{
  "dataset": "simulated sounds of rotating machines with and without faults",
  "mlp_ratio": 2,
  "fused_qkv": true,
  "inner_norm": false,
  "loss": "cross_entropy",
  "lr": 0.0027,
  "shampoo_beta": 0.999,
  "epochs": 40.8,
  "lr_schedule": "cosine",
  "final_lr_fraction": 0,
  "warmup_steps": 1240,
  "weight_decay": 0.0
}
Rows from block 5, named by matrix and row number. Rows with one number belong to one neuron. Each number is 128 + 24 x the weight over its row's rms, rounded and kept within 0 to 255. All counts start at 0. Numbers have three digits each.
# fc1: second MLP up (model.blocks.5.mlp.fc1.weight, 256x128), inputs 0-127
# fc2: second MLP down (model.blocks.5.mlp.fc2.weight, 128x256, transposed), outputs 0-127
fc1.224:184127123155116165120141125080099172093176123142098128142136110156150139131116080153142132149135134119078158093166106128143137105138129148116109121088135111129160146124092107112140099126151129146105149093125136133139146153155139173121084130130089130176125182098140118101097129112133142143132130151140167155129192109156140123093137098145130142131151144119132106168157124091088144138114
fc1.225:097139161161141123188099148113148123143132136093137149147115132175098116117139156103139137135141125082115158166115111133126131075133115134130156125130127104132134118144209117097149127123135158164145132076098076148092104126140191137146119155130142156078137120141170148140111139153121100122122161118137115084121120152098127147144105142108123151122141138079087160126119137145148104135115
fc1.226:143081163137103122105117123124145126085126138110114127145140107117069147153149110135130133103107112079123117130152096142118158106128143118145105131191137145133180101141114139138098091145101162099120148139139122102131088091132138107139109098139146116121101123118096134115126143086094136179156133126078148147150148183157117105118130133123131110159100120133086101140097081173159096117095
fc1.227:133139148126129111121088135140133130132112116173172154142156154147132120111103125113131125087153112133147147158174134136092106123087085137105138137121136062125132139110125102112092147162098157122103142104139111070172072136142170117155110116122165095133079151125149086091100171104146148129152121127124114133130184135126125163170119130098123128135130160115102168139128150120154129116134
fc1.228:116113144144157121108111125136164105144133144092120164134175153157124094138126172169089151154095118120143146126142111106111096132095129111129093110161177155110130115196162142118090127159145126095162110102143157104114151113162169152135153140137153107115129123122068117154117097132105106099132158118155114087151153121128123155114111133170114163125100145107111165115126138140132081138147
fc1.229:121131168125150148144180137124134093155155129127132097125132140132080111105172133117131151127125127107142124138107140099167140067114093135115112173112127133166129129154100133131136119123120143144165132169124096094153140137102154144126146071187147118123130104111082148119107128091148134094106103129145131134180105153150110141142123099152130149137100181147101091098182141130143160163137
fc1.230:159105087166132115135092124147118096117100092127113112112168117110124110147122164144106097134107154100141138140146130115113115155146107162156127113122100117098195133158145139139148130084175111091145167142156104140101110117087128108149150170149149090171151143116123113148107119110134098103126109123118129077139163144167179117143105111135158113185143124119094141089108122145116112145122
fc1.231:112084150131106125109093163060106138143087110140110148131130123133106100110135151146137086155140107097107114083175093130133128095128162179146131119074123095132125145116144123128096116125095130137130125166110148091114139136115112133076143120120078115138103155144092139137122129169141110119143122110129133121132121073137106155134096125137137104140121170093152116100149109104112092139064
fc1.232:146093117122106151119166119135131122121143135132123163118136139113113118131213120148164067159161125135118164103147174079124092121120118151145119114080133145125149140131130093127159157116164138082090145098117131155143129135124123160104126125133114093098164176151136144118136116125170115124147104100173157131153145124119091099130095164165138147165149120150142108156123146141105155141151
fc1.233:163102118191151128105137099161145113142159136106135146187130129112122157076133096121153182123121145117113128096127167136118101155156142099143124140149119145158109123135125045123122178134121117135145150102172118113084138112124128149164087116121139102106142129118108141144140130103098136150134119083148121116123126125134153100116130174164170123138101134121077110111162142145095129108143
fc1.234:090119116116064117112122129091115089138098096080156116122117110112089104109122144117122127108131125097130127117108103156125138096116131106116090143118167140155116069113132127068088114130096124099136160130105134133127166112114137110136134169113143142104157102147162110165145156122138073135158138130121117090100177142168126083138138091154089141117162163112110124134147109142156130149125
fc2.224:128122146087141103164116154149155108140117105142136139123139126134157093113086107123114156123114131143131111180066111112105139150115114127156079146095145112148072129125152161133122147145100111137120110139124138161099084136100136101110146078137135168134132065162121142122148134092086140134120109184156109127181090110115124139132139115166128152120142119147164124127111185116134101121137
fc2.225:151082108125149150073149110148115116105123130134122101096143135110126151166116093124139189133152132177135095112141151134087118149145132108123135140126136146125103134130104134178107172099136093131126131180120171146118154135125117081121109102126126117188157170141106139124128102140130158124137132109120156146166162145149092142119117118145163129140194134159172136148145148165136162141140
fc2.226:085102102112158120151111124136133145076130135149136120101133120131128115126106142137079120148148129145128128140092115117120088126161145167144108105079101117095117079122130095137145153124118130105130095117112138155137147159124104103127092135133090108101193129097164147072099118117108115139085092124146120158137069101074098131121159117132099112120143115151142101155133167110094162140136
fc2.227:115103124138143085129132131123147108152119128113095122120096113109110132126151200160146105153108158142114090104102127156155135094163136150125139113180137160127164129135147173119151151115150109140124086137186165144113176085100096130105143161111107152117168135152102148164134114126120114182133121149141159142091095123113134104102155128135127119180140137090151105117120138117103125161126
fc2.228:115108139106133121145111151140085088111165125160092113123129102101113157146159130100135106131135147086124098129098128129147144158142106144140180129087075138108114146127140153149133155112122106076122154164122094144099107131117155070131103109124134166155116153122156128122119121110130159163119104135128089127116110148109142158160190137142104088116143090181086122118126139081134154114131
fc2.229:095112103131142143144098102109157162131128140113111103105099136092169096117121134116127095129136156154129097135177166130128122167118157119176182114149134127126070122106133104136112166141132105128116106100149193126068133139147115111154124146095128105133096138136152136128107109185098113141136133130124110125096192099112117117124145129114113130135145068127137179155110150104139114125128
fc2.230:098191122113182113077138146166114113113157122107140113178122139124113168139157101091120121131126112157109132111115177118129159084129125130168124120116125093138091115107120098171104123148143155165099102131122123140152161125197132108106106154121120139100106140131147130108146132122136136147131161153127115129120091147118093141143155117126084119101167125128170157150095112149153141121179
fc2.231:145111099072116112120141143193143119106136132121103082089131110124165166111130099105093131144107115113164107138120115100123117151123109054129115150120118138117114096139123143152129174126137167159145102094086097175109131130137155134164121146158136123138131077111139149131120106093134113147118133141170151124140147159117108135111127137139141151121136137183126089108098152177119120107175
fc2.232:126148143147133132164109132134128140141114114113126126111138131165164124113098113114136162084080162112122130124084064203138150162090109111133101140146095076129134111119156147124137092149158097133175123102113130145103119107111121109128129108117143181115139116076142139105127148137092174159124141146113130149134110113137149105138169131144148133096142141143131164061150101117122111100134
fc2.233:116130139092139117154110139090076120155100137159101129048126116153123097197143165154147147137103083145104116120135080108105127120129145164155119115130128133103148132127115168114139123104123153104108086140106152107160122106155112115116140095137122127138129122092129127119079124145156109076116100090103157130157077146137092113149128101134144131136167118112156129141099105159115126139147
fc2.234:125113127161180139133092087138145158127128114132102163186135120138141116131122131138105121142138111176131113121134152116136099136110119141154114116129092069103152171142136143136145156147164113166120119073089122150135096193135126158152125108127117152137091117129095160090136133156109133149103116124149148162156117120103108165151100156162115112149092118160137091120124123123126152068156